Weights of a small masked image model: encoder activation swiglu, encoder layers 12.
Rows from block 1 of the decoder of a small masked image model, named by matrix and row number. Rows with one number belong to one neuron. Each number is 500 + 40 x the weight over its row's rms, rounded and kept within 0 to 999. All counts start at 0. Numbers have three digits each.
After each neuron's rows are labels from the 100 images, of 14976, where the neuron reaches its largest size: "strongest on" is what is common among them; "peak at" is the part of the image that holds the peak. Only what is clearly more common there than usual is listed. The data: simulated telescope pictures of galaxies. In brackets: how many of the 100, against the usual share in percent.
# gate: MLP gate (decoder.1.mlp.gate.weight, 768x192), inputs 0-191
# fc1: MLP up (decoder.1.mlp.fc1.weight, 768x192), inputs 0-191
# fc2: MLP down (decoder.1.mlp.fc2.weight, 192x768, transposed), outputs 0-191

gate.365:637531545483429511416537514455442487514551513536469514486512574458494488527465438581444510491452564455499435482439471490512509422503549545442516460516504525518508490487479489533443546474501438538485491543482499490485440472490459557496521595449401523522599458483521483504572470539491469528454503495492550444492462528540497509550549463567510497518529508514466463477447447526604411509460483530488463536482465490538507518518565466496525484571495428470544512473569559457518491464490510494484501527490513470549503540541466559484509470563509566492494455476505469525427490495454531553
fc1.365:529475538548464482463476537548495504515510595445392546553470486457503508499486459574458494523459567493505492452465480577443415474460512575514476494520468527462457506539478522508451519512587461526494499522519483567555454481536504517488520585494394520491564437459561511519596485502532520510475579472475453448446468532546499487497534471511532497543580469510414467463426477537531471427505455561490507459512523529507544456480507518496531526491456562551502477473569509433518448466489515479441457533452512456507473476556518558552515514469520573475524439461480468550493486504491462540
fc2.365:553527463469434475499496472526547496504473556458425491557539511390464547468466515519524522518506537538539536491520485517507471471441501542531436518512435502431426503551511586428459556582534495533479494535495462579440565502528474488464522473530496510467388533501555475499552508486534531530520564439499463489441479571537533477449422583555487508519493439462512493495476536552414546425517481530479503503506484520463532477454490572479466519446468530548544486526531528491500508524499485517451504555520474389474508542543541564517534463484466490461490422505496562506484477472568459471
strongest on: tilted (74 vs 18.3); winding: anticlockwise outward (54 vs 13.4); ring galaxy (25 vs 9.4)
peak at: top centre (64 vs 9.4)

gate.470:477554513513465392496443474535505459538503481559536465480483504486454545523422371547473471542455510478577546498469533522485556470529480550461505450486473520528448521453524521494483493477484482554551464502457550470502472550510512529522576579524508477511540476555451509513415587528473430516543467586553539437495497599526481487498429470536523552449476447478541473502479425474495508467489484457481584483464579541475517488491485484519516514547502430560503518486474487501520483519549517468511507482537472561474524444512502493448436448500541519444466529520505536470450475505615482571
fc1.470:476459500462434537437497525512468431473482504478486514472469464528487578535567457453486542417531453506501497462524405541550558419490508521590539501502468515501498530472474482491498478464541510497493541480483393466542510560502422520512517520474452440518463511490494441548486492442475502487517509645451540485540545555503512539488498496502581537505534433470479457461440515505555480529466502502514524535469444577506496548552419510566572474475527544573533558476478459460537568545500528530502576495437484466501565496516486559494491469499556467497472472464498524546514527419490491443
fc2.470:489498529470446477483497519549480475520483512496367568491527511495525524496468522526485500422449489426472463461482473505513476397536513514501590479497401504499504479453604499550486497503514544508544462467471520490514559504542543599544531493557462521497481480544482447479473487469437404509519453488537447477492512547578512520551496510554553529375594471472516511565514502431485545481454533482519589528417542467509540496514426498524485489559526459495537519511486491509457520509500460505557496504483512472557535557501479493530474406528534516498423460485479524533506541460550498463
strongest on: many stars (67 vs 35); barred spiral (28 vs 9.1)
peak at: bottom centre (54 vs 9.4)

gate.113:563453486496444497504556519535443496375481577613491474485499519547477467555504549489532466464475506510474503524504513519533477483514485539551465497443484494543476557438451511469464493484428471547377459549503487488473460539494534618456460508546443571515467433490510478524574537500462534531445472487476460525507509539545527481566492497558476506534462445522507494525516470524541505500479477432462447510451516456451492542503509461537461499522502453555455552551530483557528479553467567499493467424518509501560523427442489531480498515543433598449482476541536454543477522543513537533
fc1.113:545496501472581511483464394475482526545413443522494507524520545508446476456519526554597489497566492440498500474531511484520602498514459502483515491477425475484476490522496534528406434467517500582559512462485566522460504479494479496476556514513550542501473467495458516471524526541538545459548523491490482426541541544447476522488438576400479426517548510543532507479581473495468557518438582489467468484522487487525484475512529548447431458521514476428517484478535483474487490485490428492462567562530542441520545510525442538555577503466488508478459500524449555485476445490480583522
fc2.113:503509493517616527596484474510471484539471403478562506504457427497463528503498473540545402455583457520474434436533516450514503507497443473406588522472523458460485441542530557540452465503478458545499530543521445449460503536519523506497460435504541500495612507539554514447535491561536512504544465562589536484574527524479414460475485544482449467461526439541527529476596487521482503522445529530452492525456513515508485456483496557507480489508478503530478455472542462494485507498519425529482473544542496479463482530518439483474479501520526446494480540476553444517549458516516534548
strongest on: tilted (54 vs 18.3); winding: anticlockwise outward (46 vs 13.4); ring galaxy (32 vs 9.4); kind: two-armed spiral (30 vs 9)
peak at: middle right (38 vs 9.4); bottom right (36 vs 14.1)

gate.574:516520488551537499495489548503524421445588487472547478443529455532487559530470526501449577429492536519507550509512509487455542463568552558546500459572489518449520565551458509537497453521436454440485485500507474497498527470496542441493533424536500496471451475470464524460459514516527502456497494468519555512472455543505492470498569486534518531520529500483549482489504458464507442470471544474431564513589455513504536493465505448501476466470471481456551467534467528515463476537546479380479558423524479550577437499427500508475565453539483509576490475520456495552517540430462569620
fc1.574:498449535551494447463495514445578548492580530428507530426492492514482490491499548529479538447546557489535538544470534462498497465470515488549501422547470605466521606527418473433476479534488439450503519553550479518511528451544507494493509411545530576535514491510476529529464495471577515475469502497571530510531514530469501513460530501444485494471583507495546491544473461452520406454447485489472514497538541506448498470510530482541450546432554517464516486574468478511443558493530475387429491441556509506497475501442515516442548502513524463518553445499470493495500532448463526577
fc2.574:481506532516500488465534509468586599552481461499504541555462518508477433475498528555530494531540493498525478497485510492513521529446506488534562491539484520503520559456508421419516477492499540478574456467514557452497492489543500525447437511486531506507493472595520515480530474493477499427467432575464491429533493466450499516474494608475521500477602500474512514545474524439542525563549408473502478471534643451517562516491518473491482564449548560469526524484448448494466563422500508432416504463555520515470563463498475467436545542478484484456530465510493517493459455473458463513
strongest on: many stars (67 vs 35); star cluster (62 vs 9.1)
peak at: bottom left (39 vs 14.1); bottom centre (26 vs 9.4)

gate.117:492530439508475443444571528470539516519513502539491532540467534506472535506465461530483499470465466494484504438536424503548500494587518562493497430394407536440448552503503539577589498503523464502520437501440531524450459520497436416519528515538498496547459541493489517543514479530460512570509505522534507498524561496523410515574427446464466514405521521566473471569484513424500504540436506520512513532557511553478546510495527474556545572483522469505512488508516476491487542482474493474507498432495516589403546521497570448484449501487425531496482488458535492562464489521491531444
fc1.117:440555422509494443458591550477528485485473468551514542562453520468521512553501462536522501478489503525439506434539432504520537496593487532490508450413424515449486489524502524516568491555538495517503424461442531551431491452520468448516568509541432510556480571492477507544556477576466547556451513507498525502477512504530441520544404475480467529445537483558510501568485519446515493518445480523549482535556455543476514444514524491588536489523522503506511473484505461487467498515452514509453466434496503573375564519470516480519459529478402517516536519433542505496525463501523508477
fc2.117:519550509560524488467559497519469464510530486531491578482459451450495543559536514502472460384550534506492468494555411497465398498502535600511584493477444461511469485529496484516545558553438456457472488434484542569472484414529489445516495441483488485514469488519518513484461435523486491576492497526528527555489508556503421478520528523467534516508501519472571447479516511514546491455535458531555466541515533499394518566502565528517531458478509541517470548524519531436463437543479474491541516447447508496485451576508464456530480447505492511506551487418495501505613535531476452465
strongest on: bright star with spikes (75 vs 25.6); star cluster (29 vs 9.1)
peak at: top right (34 vs 14.1)

gate.58:491518485411512534465525524530461456420502488500492520483510514489501530533438491509492491438493481555522495595503534496464475526552537436529517445446424522504439504515484450465473517523513576522524454474573490427448510517492484466580561488517526523478508439499476502532560548575483482428529474440532583609531489518510507505466524452526466495551470457527530461546476524486536432473545549556542543486374524514511513540448579493525559515443534494595493463451466497490489461484514485489566455486509510531508491496525589501486455505519483510488431467449440447611465491484493522469
fc1.58:526427436464525550481530479544537554455513491493478476505446572495487504490532467606546505387513499516456461561548509493509528492563521475574538421422529570455504579467527509511546485492476484499494475438484449480452512523476501543472501534501520437463536432502441481527570607485494467505496540404518503545544492545584534529460528458503462456557475463550515520530579505549566474502481553504470543499424458492486458508476515465493467480496535502529556453504507484477464502523537560518555498485452539519507545422536545508482423498497454440443443507506507473496439439514461541481
fc2.58:538534382546483484521471456495465478495549580483463546483461491512559408465492431550504553444518536545513454573497512469496498467426520581472505482449474554540500499517432471554535537505416484480467511450530506524451410494493479537485460512533487456517520472516566538509542590513507504516487459556489561547377545525478519535509513453485519512583499521498482530501510460429499482445501511560436423570507494548517518523509567484553517507494512471518573488493491553508495498512433465460531487453550506499501575490445460535444479574495486529498440523506451492415486529543446513477
strongest on: many stars (73 vs 35); bright star with spikes (61 vs 25.6)
peak at: bottom centre (34 vs 9.4)

gate.589:418483494536506599486505513498452484485534531483450472432528495531536515536458477546543489498521546471538473502574515480524470433559537464532500440561482505461515449467540505510556473545483551445517511535463509380409423542482528474545494489505501502493501546535513450463506460484470489473499507484532524489511464526479486511549504491491549523558495468514472495497538468469488551448489521512452569523465499518558554518544531471553410409471511462517514418530576511622469495545376548522575582506511490437448545563484517463517506473475503496486490539444457534477444540457442477524
fc1.589:554456474504469528466570449489493546476550506522469509456498479506512494540475414473569529537475521511412389499532521454468539492487633523528545423434573435442526468508491600541597511505487614539562493432488475492471490525495588501547488518510498492491524477517433433503499504497515469528515525508519576587457487500514509470493484490502471431507554502553466537503569526530446531514546524459448530420501494549551470460521545501495486494501496439459604465488534479468516447425500482507508541456498474473482486480427462470486471488539479484543515517459524520492519503480456494496
fc2.589:527457511499502505407585437496510523458533501522534526442523494487511560537497394451537515479455560542414467483505532493478533502460591523515567476475603431496530480557502546554548521516445560500550449425465515478501425541505567484584566483419510506506506519475425464480569511489539506508533460539466555537476510420497464527510459487479527496526566509533552461496567516486425565499553444487498552468500505495533511455515534463494466523510534452450571451492508439515548487458465555512529550528474479467509486459412491480452461479520447487488494556483500529473527478455477513461
strongest on: tilted (84 vs 18.3); many stars (81 vs 35); barred spiral (53 vs 9.1); winding: clockwise outward (51 vs 13.6)
peak at: bottom centre (42 vs 9.4)

gate.726:540549514506488486489498545481503545546508539501513510421515420543512525494564481475532561514505460557506474446537494556474505487490573507428489515575444573502508494436443491549501591490531499499539478494467481504456497504448472465455531507485465526561522542476453497545495537501475522487547516533521541579464492522437486464498433470527441407470468513557556503521596502522519378462452530506524506588466526525530483437510537529487490435453497494502443511408404532485507495474435500519463525475507528524563466561504512509510459509534507453447516453403539467529534543539456408538
fc1.726:567534529481523548484473535516521483536454532515466558457516418527524521460555531426543479530461477537520458493565506535438494537504558528512457533555486548556515429459351453449522479544494540545475512508541533480471458517437497410489468498537517528488512488517501528505588474523483539522608500493524522555466491504517509415470472507549456460466531517553512508542478523569543432462440521483558567534448510477556572434471540524421451476441526490556446510411435497463521512480455510551490496478463473481517476522480461512492500437523524523507485515436535469471457546463490470544
fc2.726:511489547453624513505530492414621453548498548512479484520554514502456502559487469536462424480489497436539476534509502526527500462487470417498605538479590472453519500472549533422522557532514537492522494532512527484521568458501524474465475427486454461459478544441525439479462543499474530528471532485501505506485427507533487495475544576502515527500517454426456463477550503481429579552533468527520545476539524510533508506546496570500461546404501485472537509499554455502435525527500503552535494530463436505515425452493516472471530419412455535471510502518541502489509531491489467430
strongest on: tilted (38 vs 18.3)
peak at: centre (33 vs 6.2)

gate.260:490633488532461500456525559525456447465484561479553453564433492488451490505462417459509517506481495503485552499480402572515489460522510513475489464418461470450555493501517530500557475486445581496425491537486460529460567490410504430413485503522477485513477507533463492535423487524515510568592498430497496451533458536474536499464441475537499452498545534539558518537546524508503458518511519437473512479559436493525566490475542493519525565470487410477527540541566528525539466514570497449535522481508483535525474558444490446554525515493530472473465525530481563454557493506529523500
fc1.260:464574497544503503426479470503458439512534503447518487555485527474492416533493486527518554469532523472545526471494404586490492443499428410530492412455517417477529473462563475454570514496508498445475509455511464512544435464509444459469424502524503484534568498548499493546492500536490544555669482452561503487492489478510452536446455432538513519465519495546466490521454506504528491502481491463525500538544416505494527456529488549481497593404502470512516477509500535537506498499503521426526549544586559519516529540485539507455556538467536503544454509498451521519494531482525506492
fc2.260:522444457520498553506485534428458465514492543475495560515524528467546461430530451542500492500477501464503518503430505579489483487528482461586558389479575469501464448456545482467513508506536448517541532490517455494513464530482426516528531478523501410548536523532570512561513471511467515525551469522542500491481439485519450500493492438537524400524535502443536508495464495464483529495514459387578491519433501497510500546502570458443562505512451556547474457502449544432480468515488559563564556510517579532447492454525521474461506488397519464447572531542570476509507515514533469503
strongest on: bright star with spikes (100 vs 25.6)
peak at: middle right (39 vs 9.4)

gate.149:490487498487555525489552519457465501440509488508538466512504455505424480563514515499421517560461502549542560514514479560446543504564460424511547494475504490500511469457599430441486540481434518450494464579484437525445518499504531511529489477558506495447476483470502493551529503529493505498491520494428496514474548454527478587476481549465520449606542495512489526544441482529488557504496504476607510498458511517569518446468544527415564427491460555468512496566449503549514415486475458451512529489495412501528453407467526556504552531499528504436517502509422512509528482548505463578
fc1.149:510429509508523486505487507506549474499511509488520488455580465502427496446514563396478476487515506491503525536387515462531487490548480412470487570550434585517504417541530456479422445578521488430567503510499433489483482455504489524442556511466579481482418509478524537496472493552520518525482491489508487463506583556404481537483482466510530548571466545474520443483512490519504492510495488537505388624497533441508514565529557542478537457489540506476463512556560448497484578483469555517500536541553535505508488493522528496514464516472484512521473477509469437476513440515548479508
fc2.149:488443454521538493483484511512541500471498515500509468455531448491471494479509576360447460470520526497486503538423511464514508499546464479521498546530418580531518404497525447477419404582516514468558522499528448475481526452444458541476564492537575506492402493509529524529450492527519557524443483466498504485539561581423497511498505469482519558577481522477508478488517501518521523500466469531521392614499543438540480567505548540480541487487510489436423543555547456501450541458488519508520545528526516491496514513515501489504511542481503502532473445540465450480492422536545482539
strongest on: many stars (71 vs 35); star cluster (42 vs 9.1); tilted (38 vs 18.3); many-armed spiral (32 vs 8.8)
peak at: centre (72 vs 6.2)